{
  "arch": "vit",
  "model": "self-supervised image encoder",
  "dataset": "drawings of small networks of dots and links",
  "train_examples": 48750,
  "image_size": 32,
  "crop_scale_min": 0.3,
  "horizontal_flip": true,
  "rotation_deg": 5,
  "color_jitter": 0.4,
  "method": "barlow_twins",
  "norm": "layernorm",
  "norm_position": "sandwich",
  "activation": "quick_gelu",
  "mlp_ratio": 4,
  "head_dim": 64,
  "fused_qkv": false,
  "bias": "none",
  "qk_norm": false,
  "parallel_block": false,
  "inner_norm": false,
  "drop_path": 0.15,
  "patch_size": [4, 4],
  "conv_stem": false,
  "layers": 12,
  "width": 160,
  "positions": "rope",
  "pooling": "mean",
  "projector_hidden": 512,
  "projector_out": 512,
  "projector_hidden_layers": 2,
  "init": "kaiming_normal",
  "optimizer": "normuon",
  "muon_scale": "original",
  "lr": 0.0097,
  "momentum": 0.95,
  "nesterov": false,
  "orthogonalizer": "newton_schulz_5",
  "adamw_lr_other_params": 0.0012,
  "grad_clip": 1.0,
  "steps": 11200,
  "batch_size": 256,
  "epochs": 58.8,
  "lr_schedule": "wsd",
  "decay_fraction": 0.3,
  "final_lr_fraction": 0,
  "warmup_steps": 220,
  "weight_decay": 0.01,
  "adamw_weight_decay_other_params": 0
}
Rows from block 8, named by matrix and row number. Rows with one number belong to one neuron. Each number is 50 + 12 x the weight over its row's rms, rounded and kept within 0 to 99. All counts start at 0. After the name is the row's rms in percent of the matrix's.
# fc1: MLP up (model.blocks.8.mlp.fc1.weight, 640x160), inputs 0-159
# fc2: MLP down (model.blocks.8.mlp.fc2.weight, 160x640, transposed), outputs 0-159
fc1.113 097:44 30 52 66 53 49 35 65 62 55 33 41 50 58 48 52 42 42 60 57 32 60 53 39 50 35 53 27 44 20 59 43 52 30 58 29 56 52 68 64 48 51 53 67 27 59 52 34 67 49 57 48 50 50 67 46 66 59 73 56 40 48 39 37 50 58 58 50 65 58 70 59 50 63 61 54 46 47 51 46 31 17 56 63 29 54 24 56 38 56 66 41 46 39 62 53 51 54 38 53 60 63 38 41 45 49 38 51 65 47 52 45 63 70 30 57 57 53 58 24 45 43 50 55 66 56 52 39 51 64 48 44 42 57 30 45 68 65 51 41 48 27 52 53 70 59 80 70 44 49 62 57 59 37 27 44 29 60 31 41
fc1.114 095:51 65 28 55 54 69 48 54 57 49 63 50 31 50 50 58 38 24 43 38 45 54 39 50 63 28 39 71 53 49 72 31 48 38 36 54 49 44 53 53 46 56 48 47 46 48 43 37 54 56 58 54 73 40 55 66 48 29 60 72 62 54 51 29 43 34 50 49 50 50 39 43 51 47 23 38 47 67 54 42 37 52 61 56 76 39 30 38 35 69 38 62 43 73 34 52 53 42 63 50 51 47 57 70 45 52 28 44 72 49 65 63 53 52 68 46 35 57 74 57 54 21 49 57 44 45 37 49 33 54 62 58 30 44 55 56 51 39 66 75 44 34 62 46 39 50 54 60 48 60 71 45 39 44 59 44 49 82 46 30
fc1.115 109:23 57 28 56 45 54 38 32 48 63 44 60 53 53 56 54 64 43 50 50 51 66 48 42 43 57 58 45 33 63 45 55 49 61 22 39 61 69 38 51 33 49 47 59 65 17 31 40 77 41 36 40 65 35 62 36 71 33 67 41 46 55 49 52 47 53 49 39 73 73 55 43 57 64 46 62 37 45 51 39 50 47 40 60 46 43 53 26 42 61 39 56 28 70 65 46 59 36 57 43 56 53 61 46 55 55 37 49 59 50 56 52 79 33 52 38 45 57 31 33 59 55 60 43 55 45 36 50 46 47 60 40 59 56 51 70 59 59 68 40 54 58 54 51 53 64 48 32 57 24 48 73 26 62 49 49 58 46 54 81
fc1.116 093:60 41 28 47 44 41 39 43 61 47 61 59 24 46 53 47 59 20 18 43 41 65 43 45 42 52 46 48 54 53 48 47 47 51 57 51 44 54 57 61 37 61 42 64 43 51 48 63 62 58 68 64 53 76 43 35 41 66 60 55 41 57 60 59 33 59 30 59 37 62 44 42 38 41 59 63 58 58 22 70 38 43 39 27 40 33 60 54 52 44 59 50 59 58 61 68 42 64 58 51 33 40 51 54 43 59 73 65 23 47 68 44 55 71 53 52 48 51 62 49 40 47 30 44 71 44 41 54 64 55 38 56 61 38 44 41 60 49 32 58 33 73 38 35 72 65 66 68 56 57 32 28 57 48 35 57 68 51 47 64
fc1.117 086:44 63 49 50 76 58 55 60 53 59 35 41 17 27 48 46 44 61 46 66 54 50 51 65 38 52 42 46 55 44 35 62 47 48 47 30 62 45 54 22 61 51 60 04 37 47 49 29 73 38 51 52 55 78 56 49 43 63 51 46 38 44 59 66 56 59 46 72 56 42 52 51 49 50 43 49 37 54 44 65 61 50 36 56 48 59 51 49 57 51 41 33 25 37 53 38 41 50 76 46 56 58 71 53 51 38 61 32 63 68 80 35 47 51 44 52 60 38 66 60 67 56 48 38 80 57 57 64 52 49 59 54 50 41 36 44 46 62 44 52 56 45 38 51 50 54 28 52 51 65 75 66 29 43 40 48 47 54 49 44
fc1.118 098:63 50 48 57 37 43 47 38 43 29 42 45 67 55 54 39 68 46 46 40 51 59 58 35 60 70 50 40 51 64 24 49 35 56 34 61 56 32 43 61 52 19 33 41 61 71 64 59 37 61 60 49 51 67 33 70 60 50 69 44 50 40 47 39 56 43 60 60 43 60 41 64 62 23 46 63 64 69 38 63 54 46 51 45 57 61 52 60 54 50 40 22 70 42 63 39 56 43 68 51 73 61 43 67 48 39 54 51 54 46 63 34 29 51 35 48 45 58 42 38 38 51 58 52 62 64 34 53 57 24 67 26 47 36 50 65 70 37 55 32 65 30 36 45 56 48 43 49 43 45 63 39 46 52 54 39 55 36 58 72
fc1.119 105:36 58 51 50 67 35 40 23 45 42 59 76 57 61 62 50 36 37 59 33 55 39 39 34 30 48 33 49 39 45 46 46 45 54 49 43 54 68 41 52 60 56 59 56 45 70 54 38 62 43 54 38 44 49 66 65 63 35 70 42 45 52 74 48 65 54 41 47 37 68 59 64 49 50 44 60 61 65 73 37 42 53 56 56 53 23 38 41 61 41 44 51 85 44 43 49 34 60 58 44 43 46 56 43 63 54 48 70 62 51 38 33 44 26 43 71 27 47 53 50 45 52 45 24 32 70 69 51 67 52 67 65 50 44 59 62 48 53 38 46 49 54 43 49 46 58 54 63 47 33 51 45 41 75 61 54 53 34 72 22
fc1.120 101:78 52 27 48 48 26 48 33 70 54 41 52 55 42 35 52 54 39 43 49 51 21 68 54 34 58 53 39 68 50 55 57 42 55 61 35 41 41 46 30 57 46 25 54 46 33 63 68 50 49 24 63 33 49 54 59 76 50 56 63 33 49 62 37 55 50 56 54 49 61 61 53 36 54 48 70 48 60 62 20 41 54 48 46 61 47 56 39 54 58 37 33 43 45 41 66 56 38 44 29 51 39 63 65 43 44 58 67 61 50 48 59 64 40 56 59 70 61 83 47 84 53 46 45 44 55 51 38 72 40 57 52 63 59 29 35 44 27 58 48 47 54 53 47 35 38 51 58 49 53 41 47 50 60 68 68 49 44 62 62
fc1.121 105:55 53 59 43 45 69 70 49 53 57 39 50 44 35 33 51 49 45 37 51 48 36 68 57 54 28 54 83 68 43 72 54 37 71 56 35 47 88 53 41 34 41 56 44 47 63 48 62 53 60 52 48 57 78 51 66 46 35 48 44 45 53 40 59 53 45 49 43 46 55 53 29 48 52 61 43 63 53 31 44 32 30 61 40 54 46 42 52 53 73 53 33 59 49 35 47 63 43 47 46 48 48 51 47 51 56 38 59 45 40 66 57 54 42 43 46 80 48 40 29 39 46 61 26 55 47 42 59 47 28 29 48 40 25 37 68 58 48 57 59 34 55 50 33 39 61 55 55 79 74 52 50 58 58 19 44 62 53 64 54
fc1.122 096:46 49 14 49 48 59 56 69 39 46 79 28 62 52 50 53 43 40 50 56 48 62 54 60 47 48 41 49 63 73 44 54 40 55 39 65 58 49 59 39 56 56 52 59 44 58 68 56 71 26 55 81 50 42 45 51 49 57 45 77 48 43 43 52 45 37 29 58 34 61 32 44 63 44 59 61 38 59 45 50 69 52 34 42 58 40 42 73 62 41 56 32 43 30 47 54 59 41 57 22 68 57 62 74 52 47 40 59 39 43 35 46 44 34 38 52 55 54 42 65 54 46 33 57 41 75 52 59 38 49 42 42 28 38 34 39 42 49 50 31 49 43 35 36 58 47 58 51 61 73 58 52 51 58 62 65 48 60 18 61
fc1.123 098:49 49 50 50 65 28 37 57 55 78 40 35 57 57 53 48 67 49 44 53 50 27 54 37 43 55 51 58 49 37 29 49 55 38 45 83 34 72 24 41 58 65 61 49 46 43 67 48 58 45 44 57 61 38 75 77 34 56 53 44 66 64 40 52 38 55 44 51 51 66 45 58 60 58 50 37 52 54 42 55 54 39 45 78 58 64 44 35 68 31 30 46 47 39 57 56 53 35 51 54 45 44 57 65 56 41 28 71 52 46 46 65 48 61 41 58 56 72 47 52 63 54 67 38 65 36 34 42 60 34 45 54 68 51 47 34 48 77 30 56 45 58 28 48 66 37 65 46 56 28 38 52 38 33 47 49 42 33 40 52
fc1.124 091:44 63 33 55 74 45 53 53 42 44 39 36 72 43 36 58 48 63 33 56 40 44 54 43 58 55 41 57 56 48 39 62 43 77 40 51 32 45 45 84 48 33 64 53 55 67 60 41 58 39 48 56 29 59 53 36 38 36 20 64 46 39 45 47 45 58 54 59 43 44 58 46 37 61 55 43 26 50 38 63 62 29 82 43 71 60 26 59 47 35 37 52 41 47 41 55 66 65 67 64 42 39 56 63 45 52 48 42 48 39 33 63 63 29 56 37 40 31 61 60 67 49 68 54 58 47 44 10 58 50 51 66 34 58 51 49 47 60 37 37 67 62 49 43 44 61 42 59 42 67 48 61 49 59 47 54 49 62 55 54
fc1.125 085:49 34 46 54 35 69 64 63 49 59 74 51 55 44 61 36 47 63 54 65 35 60 55 56 32 66 71 46 50 42 70 18 54 42 38 32 52 74 59 48 59 32 54 51 21 53 53 22 46 54 69 62 43 42 41 43 42 12 59 40 37 58 48 50 44 44 53 42 55 79 38 46 37 60 50 66 47 63 46 72 46 67 53 64 56 57 57 51 66 48 54 28 45 38 57 57 62 50 61 46 52 56 53 56 37 58 60 52 49 68 50 23 53 37 72 52 36 34 42 38 35 45 34 54 25 39 43 57 55 55 59 57 38 61 41 64 48 48 52 62 30 45 59 45 44 51 63 44 60 27 49 38 54 63 53 56 43 38 66 54
fc1.126 103:20 49 32 40 39 40 42 48 41 74 39 33 58 45 48 65 47 36 56 52 51 34 54 45 48 69 58 43 62 50 43 72 52 41 39 48 48 44 48 23 62 62 44 44 47 38 55 65 48 41 55 20 51 42 46 39 46 47 56 50 70 73 62 52 64 44 48 43 39 59 57 57 62 41 58 51 67 58 55 46 57 51 46 51 28 45 52 61 55 54 28 36 49 41 50 47 77 53 56 61 51 63 75 47 44 65 45 43 47 33 46 42 52 26 41 30 38 46 69 40 28 52 45 72 36 41 48 64 41 60 60 58 84 41 35 54 53 49 76 59 60 56 64 36 54 53 75 35 49 61 52 55 40 64 71 61 23 49 52 64
fc1.127 097:45 30 52 55 61 43 52 52 62 56 67 49 28 43 36 57 53 69 48 50 41 41 39 52 44 66 55 46 29 60 60 49 34 39 59 58 29 47 54 20 46 69 64 54 66 57 41 52 39 51 42 68 54 40 35 14 71 60 38 44 39 57 52 52 39 49 55 42 43 57 44 52 33 58 53 25 47 59 24 42 67 42 58 71 58 72 56 40 41 31 46 50 63 52 44 44 49 43 63 53 53 61 33 41 48 44 43 73 53 60 35 69 55 73 47 60 46 69 64 59 53 66 49 56 48 46 64 49 31 60 54 68 48 49 49 48 48 41 60 60 60 69 53 71 50 19 50 44 47 67 53 43 51 76 51 39 44 30 34 34
fc1.128 104:43 66 60 69 60 45 53 58 68 25 41 51 50 32 30 53 53 35 45 40 63 50 25 71 55 49 60 58 46 36 20 39 56 31 60 60 49 60 65 57 56 43 43 36 47 59 34 49 39 45 39 50 68 59 31 47 42 39 66 47 47 60 55 43 76 38 45 47 53 73 70 29 52 51 43 30 64 58 58 43 59 44 54 40 61 39 39 81 69 42 60 60 50 37 29 68 52 45 60 35 53 55 78 50 65 57 57 50 46 55 42 45 68 31 53 51 37 47 49 38 62 64 40 79 37 49 45 77 55 59 42 51 31 26 55 46 46 52 41 53 37 45 50 49 44 40 53 58 46 47 76 51 47 58 48 67 50 58 40 63
fc1.129 092:28 76 56 45 40 54 49 52 57 42 36 34 50 38 71 30 72 61 43 60 46 56 60 39 38 58 64 42 53 44 45 46 38 50 32 63 51 63 53 78 45 60 70 53 54 60 41 33 44 49 40 39 38 36 32 64 37 32 60 42 52 60 54 46 47 36 57 62 47 52 43 62 74 40 47 51 35 46 58 31 38 71 37 41 50 42 56 40 59 61 53 39 38 53 49 52 44 42 59 47 32 67 55 70 74 64 35 50 57 58 33 44 42 37 51 51 52 78 54 51 59 65 51 54 57 70 57 53 26 54 50 46 35 54 57 74 43 66 68 46 43 45 45 40 37 34 74 62 76 26 71 46 44 51 23 46 40 39 55 46
fc1.130 103:34 49 51 39 67 47 56 48 54 44 48 27 39 59 38 61 42 52 60 43 42 33 32 62 68 67 45 39 39 61 45 55 73 44 83 56 69 32 51 46 49 74 67 51 34 59 55 33 70 67 42 47 56 52 21 37 54 54 55 46 53 48 69 59 31 72 43 69 35 38 36 65 51 49 50 50 55 62 51 45 66 36 52 36 46 48 51 65 48 51 24 53 50 34 42 50 39 62 54 33 34 42 74 45 55 41 33 26 56 73 55 42 47 37 44 41 58 70 46 56 47 58 43 44 41 55 51 53 48 43 57 48 64 31 46 39 43 54 42 65 67 58 50 48 66 68 64 56 49 62 69 35 60 60 53 34 48 59 26 30
fc1.131 093:50 46 43 59 51 53 74 62 53 41 55 40 45 46 51 58 47 72 71 65 33 61 57 55 42 46 48 57 41 49 54 32 45 55 49 34 40 44 40 50 45 54 64 44 61 55 69 53 57 21 64 29 64 50 41 47 45 71 40 59 62 46 55 59 56 45 29 39 39 47 44 39 28 27 31 47 39 58 75 37 56 57 60 38 35 40 24 49 36 51 33 79 37 33 55 62 45 64 40 42 39 53 60 26 59 44 56 35 48 78 42 40 55 57 38 44 36 57 52 29 57 57 36 63 46 34 55 61 59 64 55 55 69 56 33 75 30 65 38 56 40 67 59 55 45 51 36 57 32 61 63 63 64 71 56 57 48 51 48 42
fc1.132 110:56 36 54 41 66 46 50 54 46 69 57 26 58 49 39 61 34 40 57 60 49 25 49 48 42 48 40 60 68 48 64 72 51 37 64 30 53 68 69 54 58 45 58 42 29 56 65 48 42 40 61 46 43 69 57 54 44 52 48 56 31 49 74 26 59 61 40 47 36 37 41 56 61 43 47 60 36 90 36 43 45 45 32 45 56 54 29 32 63 60 43 67 58 50 31 58 41 37 28 51 48 37 53 57 58 29 65 66 16 49 68 59 44 51 56 73 42 38 56 48 53 50 38 58 54 23 70 57 55 51 31 66 57 60 42 39 43 39 45 41 53 52 46 56 41 59 33 45 56 68 53 50 66 53 39 58 43 56 50 62
fc1.133 120:25 53 42 49 41 57 41 57 55 50 51 46 54 51 57 46 67 51 34 60 31 36 32 62 41 77 45 45 48 50 57 77 44 73 56 47 53 70 35 45 58 34 46 47 67 60 76 31 54 38 72 40 47 49 48 61 64 33 48 45 63 46 47 40 20 54 66 71 68 50 70 32 61 51 20 62 35 71 44 59 55 52 44 51 40 50 78 47 60 80 51 54 47 51 53 58 39 43 33 38 59 54 47 34 40 53 48 76 31 49 46 65 60 26 44 26 68 42 44 51 44 46 50 34 61 31 58 61 41 46 56 66 59 54 59 55 41 49 51 40 53 49 50 59 45 54 49 37 51 67 45 40 39 55 56 49 57 29 60 53
fc2.113 082:55 37 58 46 50 50 66 53 31 22 44 57 26 34 48 62 35 45 48 45 58 39 63 52 44 55 50 57 69 52 67 46 66 37 40 48 49 65 61 66 53 71 55 45 56 47 73 67 36 30 45 33 53 49 74 58 59 55 39 43 54 55 67 30 45 29 48 42 47 72 65 49 44 58 58 78 33 58 47 26 63 50 47 37 54 39 43 42 58 51 56 65 62 64 58 49 54 45 52 68 32 49 50 49 49 50 38 54 38 47 19 42 57 30 28 44 62 33 45 60 25 70 51 55 42 56 47 53 56 46 48 50 58 69 67 56 57 50 42 62 77 66 39 37 31 50 53 38 63 58 37 38 44 47 61 34 58 61 38 72
fc2.114 077:46 58 49 62 62 71 35 32 37 51 74 55 52 28 64 57 48 55 48 50 35 51 55 38 48 41 45 53 61 31 53 62 51 37 55 45 29 49 34 76 59 67 59 53 42 43 44 32 61 54 41 34 33 32 64 38 43 60 44 47 55 47 61 56 62 58 62 57 46 52 56 44 56 58 63 42 30 27 53 45 28 43 52 55 63 66 39 62 49 32 56 59 66 64 56 34 46 52 42 48 43 52 46 34 52 27 55 30 61 51 76 44 55 58 43 28 38 67 65 32 38 67 71 42 51 50 64 62 49 66 51 44 56 65 52 33 60 55 62 37 45 20 46 61 60 29 46 43 55 45 21 54 44 46 43 74 65 44 74 42
fc2.115 092:54 43 59 21 41 72 51 50 45 58 52 30 16 73 29 44 57 48 68 36 44 42 33 45 48 44 67 60 47 51 43 53 64 62 47 54 47 62 54 54 50 53 62 68 50 35 59 60 56 63 48 52 19 39 46 23 48 67 53 68 69 65 47 40 38 54 45 19 68 36 61 57 42 41 43 26 41 60 37 53 43 38 30 25 63 58 21 49 50 55 61 76 57 48 56 52 41 43 44 58 41 46 70 59 55 36 44 67 44 51 46 49 60 57 49 53 61 56 59 55 66 46 52 82 44 37 32 60 49 53 39 51 56 51 52 56 54 68 48 37 36 38 57 46 58 39 48 58 62 49 37 37 64 61 54 47 46 54 62 68
fc2.116 094:36 66 41 64 45 62 44 40 33 39 53 52 91 37 46 43 54 40 53 49 46 53 46 46 41 60 48 70 59 63 46 49 53 54 27 29 23 50 57 69 53 25 45 34 66 40 43 54 45 37 54 58 42 58 51 72 33 52 45 45 38 44 63 51 50 43 77 43 45 49 63 59 50 60 68 63 56 48 64 38 43 55 48 50 66 47 62 58 48 44 70 40 32 61 46 48 55 32 45 56 49 37 45 42 56 39 26 50 56 49 75 68 62 44 51 50 50 58 76 44 35 54 41 38 75 51 67 34 38 41 23 78 38 54 49 39 49 48 63 58 59 42 53 58 60 51 43 24 46 43 59 50 59 58 23 33 52 46 72 52
fc2.117 091:27 38 45 52 30 58 48 53 61 58 56 46 72 88 35 47 41 61 77 49 71 48 40 48 59 47 41 44 46 51 61 46 58 50 59 67 49 39 39 57 54 42 59 53 22 43 49 38 47 76 40 41 45 45 36 44 47 51 30 60 54 36 36 37 59 54 52 65 51 65 64 23 43 72 73 37 53 36 64 54 56 39 49 37 53 53 55 66 62 58 42 57 67 57 28 62 60 30 39 54 61 48 39 38 33 59 41 37 34 50 52 54 41 51 31 50 40 47 44 46 66 25 41 42 38 39 76 38 65 40 42 55 48 50 49 42 63 68 34 60 62 54 63 48 72 66 45 64 60 38 51 52 32 54 42 51 53 53 70 63
fc2.118 094:59 49 59 40 58 47 32 40 54 44 63 28 40 44 61 60 35 46 50 45 61 48 47 49 32 46 46 64 49 45 57 32 63 38 51 47 65 52 54 61 56 75 47 77 30 26 27 27 36 29 53 42 61 54 58 30 23 59 38 47 51 47 52 55 45 51 63 44 74 67 37 47 45 48 55 53 53 39 57 41 49 45 64 53 47 52 45 58 57 49 76 56 37 66 40 60 39 67 61 32 54 32 65 35 47 59 53 44 33 27 53 91 54 55 54 42 49 39 64 51 30 58 40 50 53 45 60 56 56 47 46 66 46 70 54 52 41 73 59 70 33 54 49 54 35 34 63 54 67 52 75 68 43 44 60 51 63 55 37 50
fc2.119 078:72 39 55 72 31 54 43 41 68 59 28 44 40 43 53 67 59 46 29 53 60 54 65 65 66 49 54 47 62 59 19 62 46 52 45 50 61 32 55 37 25 46 55 50 55 57 42 57 32 42 74 46 66 36 57 29 45 74 48 38 33 55 46 55 45 68 56 73 50 48 52 63 58 50 50 44 33 56 41 12 37 51 37 40 35 39 50 55 52 53 58 49 52 50 38 56 64 49 43 49 48 42 45 51 44 37 58 49 53 57 64 53 59 72 52 66 56 62 60 40 85 59 65 44 69 39 48 44 59 48 45 60 62 28 46 41 47 52 47 58 12 45 44 45 40 52 59 60 55 48 41 59 56 50 60 31 78 59 42 46
fc2.120 076:38 51 33 45 73 50 45 60 47 43 45 43 43 41 54 61 50 43 46 59 44 67 60 67 53 49 27 50 58 27 40 54 47 53 42 46 62 57 40 61 42 48 35 53 37 52 63 40 23 35 51 41 39 33 55 44 46 57 51 64 41 36 61 61 61 70 52 43 29 51 56 53 73 57 62 37 45 58 63 29 58 78 47 64 37 41 31 36 46 40 69 38 70 75 60 57 51 66 42 50 55 49 66 52 39 60 62 68 59 54 59 32 51 31 29 50 55 68 42 48 61 39 62 61 55 54 60 34 50 41 65 55 51 36 42 57 53 26 47 29 59 59 61 52 55 69 57 36 48 78 46 54 50 51 51 19 41 18 65 44
fc2.121 099:47 49 45 49 76 43 59 58 46 69 53 49 68 57 56 50 67 42 45 40 60 49 75 39 48 50 50 58 57 48 52 51 46 54 72 30 41 34 63 29 68 46 50 53 51 57 23 65 43 65 58 43 56 33 41 47 79 45 41 51 55 45 48 24 65 41 45 34 42 54 47 57 29 58 61 63 32 54 39 30 51 41 63 50 56 72 37 57 45 53 32 55 57 50 51 69 36 44 48 14 51 41 59 68 71 56 59 45 54 41 57 53 29 41 53 58 50 35 42 56 66 67 53 59 40 64 44 47 36 32 46 34 59 65 59 33 56 58 55 23 53 46 60 52 66 59 73 31 51 50 21 51 34 54 55 42 69 50 48 45
fc2.122 081:58 50 41 64 47 67 46 54 46 40 36 66 45 52 61 46 79 50 44 40 47 55 57 60 47 44 60 58 51 48 61 56 44 76 66 25 38 40 35 40 49 58 55 57 36 50 47 60 31 40 47 45 35 97 58 44 28 55 54 30 44 59 57 48 50 58 52 41 63 59 47 45 43 10 57 58 51 36 50 47 43 46 71 57 38 54 44 38 32 51 46 68 32 60 52 56 46 47 49 53 26 61 37 52 59 56 47 60 86 39 65 47 59 54 55 31 51 45 51 55 53 44 35 57 63 46 39 39 64 45 40 68 58 34 49 44 84 62 56 54 37 61 63 67 54 39 30 42 57 67 55 48 53 53 46 31 49 64 38 51
fc2.123 074:61 22 63 52 43 57 39 24 59 61 39 64 58 65 52 48 46 51 40 47 56 67 51 36 57 65 54 52 63 65 61 66 53 43 40 51 50 48 80 49 45 62 54 61 48 58 34 78 53 29 51 77 59 62 56 44 40 47 47 65 47 51 41 57 27 41 59 49 56 42 40 57 32 45 46 48 46 35 48 47 45 66 38 50 36 41 45 33 63 35 73 58 56 39 57 44 57 49 51 59 54 54 27 53 42 56 29 42 20 32 79 55 35 54 51 49 50 56 70 65 33 55 51 31 41 52 45 41 49 50 32 26 57 54 36 65 39 41 63 66 70 43 40 80 61 66 54 41 63 43 63 53 40 30 40 45 46 50 57 41
fc2.124 156:58 37 54 35 36 53 43 52 50 50 46 83 47 52 64 33 63 58 59 29 54 56 39 55 56 42 62 44 44 34 64 47 45 38 58 44 54 62 68 40 44 64 37 44 49 39 33 65 44 61 44 59 54 56 45 31 51 62 68 51 44 67 69 61 68 49 33 46 56 71 48 59 55 50 45 48 63 57 71 46 32 70 04 56 54 31 55 36 36 55 84 54 75 53 48 52 24 50 57 39 51 66 35 47 43 55 60 43 41 64 51 51 40 40 34 56 47 62 33 54 38 41 46 45 37 75 42 71 31 60 45 57 45 38 64 37 59 32 43 62 49 43 47 53 58 55 70 34 50 62 57 51 45 49 48 51 42 31 41 55
fc2.125 122:60 43 74 26 55 52 39 46 58 54 45 51 45 56 51 67 60 43 53 35 54 57 28 64 48 67 38 41 48 34 62 62 34 59 32 61 79 33 66 41 52 48 44 47 50 30 39 63 61 54 45 41 59 69 61 63 59 59 69 26 46 60 76 42 61 39 20 51 48 35 58 57 55 67 43 41 49 39 60 65 40 61 29 56 56 45 54 36 47 44 45 56 48 49 30 51 33 44 38 42 70 64 37 58 55 47 46 47 58 53 54 54 02 71 56 37 59 68 48 50 58 80 52 47 57 53 44 59 45 47 45 58 60 44 66 47 44 29 44 46 75 52 43 63 60 37 66 50 50 55 39 47 44 43 58 45 41 35 45 40
fc2.126 107:45 48 58 65 49 52 44 62 58 52 64 55 47 56 61 44 47 39 51 41 68 49 48 44 58 28 69 33 52 45 42 42 45 57 52 47 54 44 55 70 48 44 49 56 28 62 44 63 33 46 55 42 62 44 53 39 39 64 42 25 46 77 45 64 45 64 77 45 54 36 37 70 49 47 51 52 48 89 62 57 45 42 49 40 55 42 38 23 48 44 50 64 52 42 44 55 51 60 49 54 65 59 38 61 52 60 42 46 44 30 51 53 59 38 16 53 65 56 45 59 60 64 30 67 34 50 52 70 51 68 69 58 36 56 63 43 42 49 37 56 44 25 16 37 38 44 30 32 54 49 59 42 66 31 48 45 70 62 64 33
fc2.127 102:77 54 50 54 26 55 77 70 66 49 27 52 65 65 54 50 61 49 51 45 54 55 48 39 34 53 31 57 81 52 41 66 49 29 55 44 60 58 39 46 31 41 28 59 47 65 46 43 44 41 59 43 40 46 39 29 53 46 48 77 29 54 57 45 43 72 54 60 52 42 43 28 56 69 60 59 35 45 61 54 52 61 52 18 46 28 43 46 42 50 60 51 63 56 55 60 54 49 47 33 57 39 49 72 60 46 53 36 55 65 46 36 28 55 58 40 65 52 27 63 39 43 41 39 42 38 64 48 39 54 42 36 62 48 42 59 48 41 49 53 48 42 51 47 29 51 48 57 56 42 47 55 68 77 34 55 74 74 55 55
fc2.128 103:58 51 55 44 36 42 45 50 66 53 61 41 32 32 45 55 24 60 52 41 39 45 46 44 32 32 54 61 33 39 46 09 43 56 65 64 30 45 36 44 51 49 46 50 37 39 45 33 43 37 61 49 62 58 56 42 56 72 49 38 63 41 55 38 41 62 54 38 43 45 51 52 58 40 69 61 54 63 30 53 60 47 32 51 50 54 65 44 42 51 43 53 48 55 41 56 32 66 53 38 19 81 46 27 53 52 66 46 59 54 48 51 75 61 48 51 54 46 55 41 56 38 69 46 55 35 60 44 46 79 57 44 51 66 68 65 74 53 58 52 62 50 57 62 49 43 68 42 39 56 44 53 64 84 58 28 47 51 60 27
fc2.129 095:56 28 68 52 47 34 64 60 30 69 40 46 57 68 41 53 21 47 43 28 37 44 39 34 56 53 68 66 42 51 42 43 43 44 69 52 69 45 45 31 54 43 56 70 61 57 63 60 63 20 49 69 64 59 61 38 46 71 49 54 37 62 39 48 52 52 31 27 36 68 51 42 15 58 45 49 35 41 34 58 56 34 59 64 55 42 67 59 41 45 71 61 46 41 54 53 65 57 33 43 62 59 37 37 47 47 60 52 54 39 57 80 54 46 57 46 53 51 46 64 55 36 37 33 64 56 47 35 62 42 50 58 55 61 65 53 48 34 58 36 63 57 62 51 55 57 48 37 33 51 35 47 44 37 72 53 40 62 43 63
fc2.130 119:41 45 36 67 46 49 59 49 50 60 46 61 48 40 76 42 47 56 52 15 39 54 26 54 62 52 44 42 50 68 50 38 58 68 45 25 50 66 20 53 41 38 36 41 55 56 76 69 34 63 37 48 34 55 64 46 42 46 57 59 64 43 54 75 52 56 52 28 47 58 54 42 40 23 41 37 56 51 65 47 35 45 78 62 28 51 48 60 73 53 54 38 51 56 70 51 61 44 86 72 42 47 41 33 44 56 58 47 38 51 42 51 62 53 58 54 50 71 45 47 60 31 61 74 18 56 58 57 53 50 49 57 53 36 28 61 50 67 55 57 51 50 52 58 58 48 51 52 45 48 44 33 52 42 46 49 58 53 55 53
fc2.131 068:42 55 40 47 30 45 41 40 51 65 41 47 26 54 36 64 51 32 38 35 44 58 40 58 48 40 55 60 52 44 43 49 76 56 30 74 81 24 35 51 49 44 53 21 53 53 56 25 35 70 54 62 54 55 56 43 75 41 64 69 49 53 61 67 33 67 61 69 40 35 39 56 55 49 61 58 64 45 55 19 41 44 45 33 55 63 42 48 69 61 32 35 67 50 25 42 59 41 39 56 40 56 54 50 59 44 67 53 54 52 43 73 58 53 45 49 64 60 59 57 51 43 52 49 56 44 46 62 48 49 47 38 33 44 74 49 51 74 65 45 41 54 67 48 66 63 59 49 33 43 57 43 39 55 37 38 42 42 38 53
fc2.132 098:66 44 39 37 65 66 41 55 62 62 57 51 52 59 51 43 45 55 54 38 54 50 49 48 63 31 44 74 63 38 68 66 56 47 61 38 43 61 27 47 37 68 54 52 38 64 66 68 56 33 49 37 67 52 30 55 50 48 64 36 45 29 30 56 49 53 44 17 63 51 41 50 51 41 78 49 54 26 63 70 61 11 39 50 63 30 40 62 55 47 48 35 50 39 53 35 68 52 38 65 32 44 48 38 41 37 55 37 71 60 64 55 50 56 49 65 47 58 47 56 56 74 35 44 32 59 44 43 71 39 49 52 53 55 57 45 54 25 64 63 47 59 69 53 31 41 60 50 37 46 57 47 57 55 59 46 44 42 44 63
fc2.133 114:44 56 36 74 49 45 54 31 50 45 46 37 51 65 72 47 56 64 52 71 46 31 53 56 42 55 54 58 48 52 67 51 40 48 63 55 36 71 43 65 48 51 56 46 54 54 64 23 55 61 61 43 31 80 30 41 53 46 45 61 45 52 47 41 42 53 60 50 47 46 55 46 55 34 17 47 46 57 46 66 41 63 45 31 43 41 74 41 69 45 60 50 33 63 50 54 38 58 32 56 49 60 77 40 51 48 46 66 22 27 49 34 56 34 43 30 55 50 58 56 53 40 61 50 51 31 61 53 40 38 31 63 52 44 49 34 55 61 52 41 45 67 42 62 57 42 25 66 48 83 62 26 50 46 58 65 60 36 64 50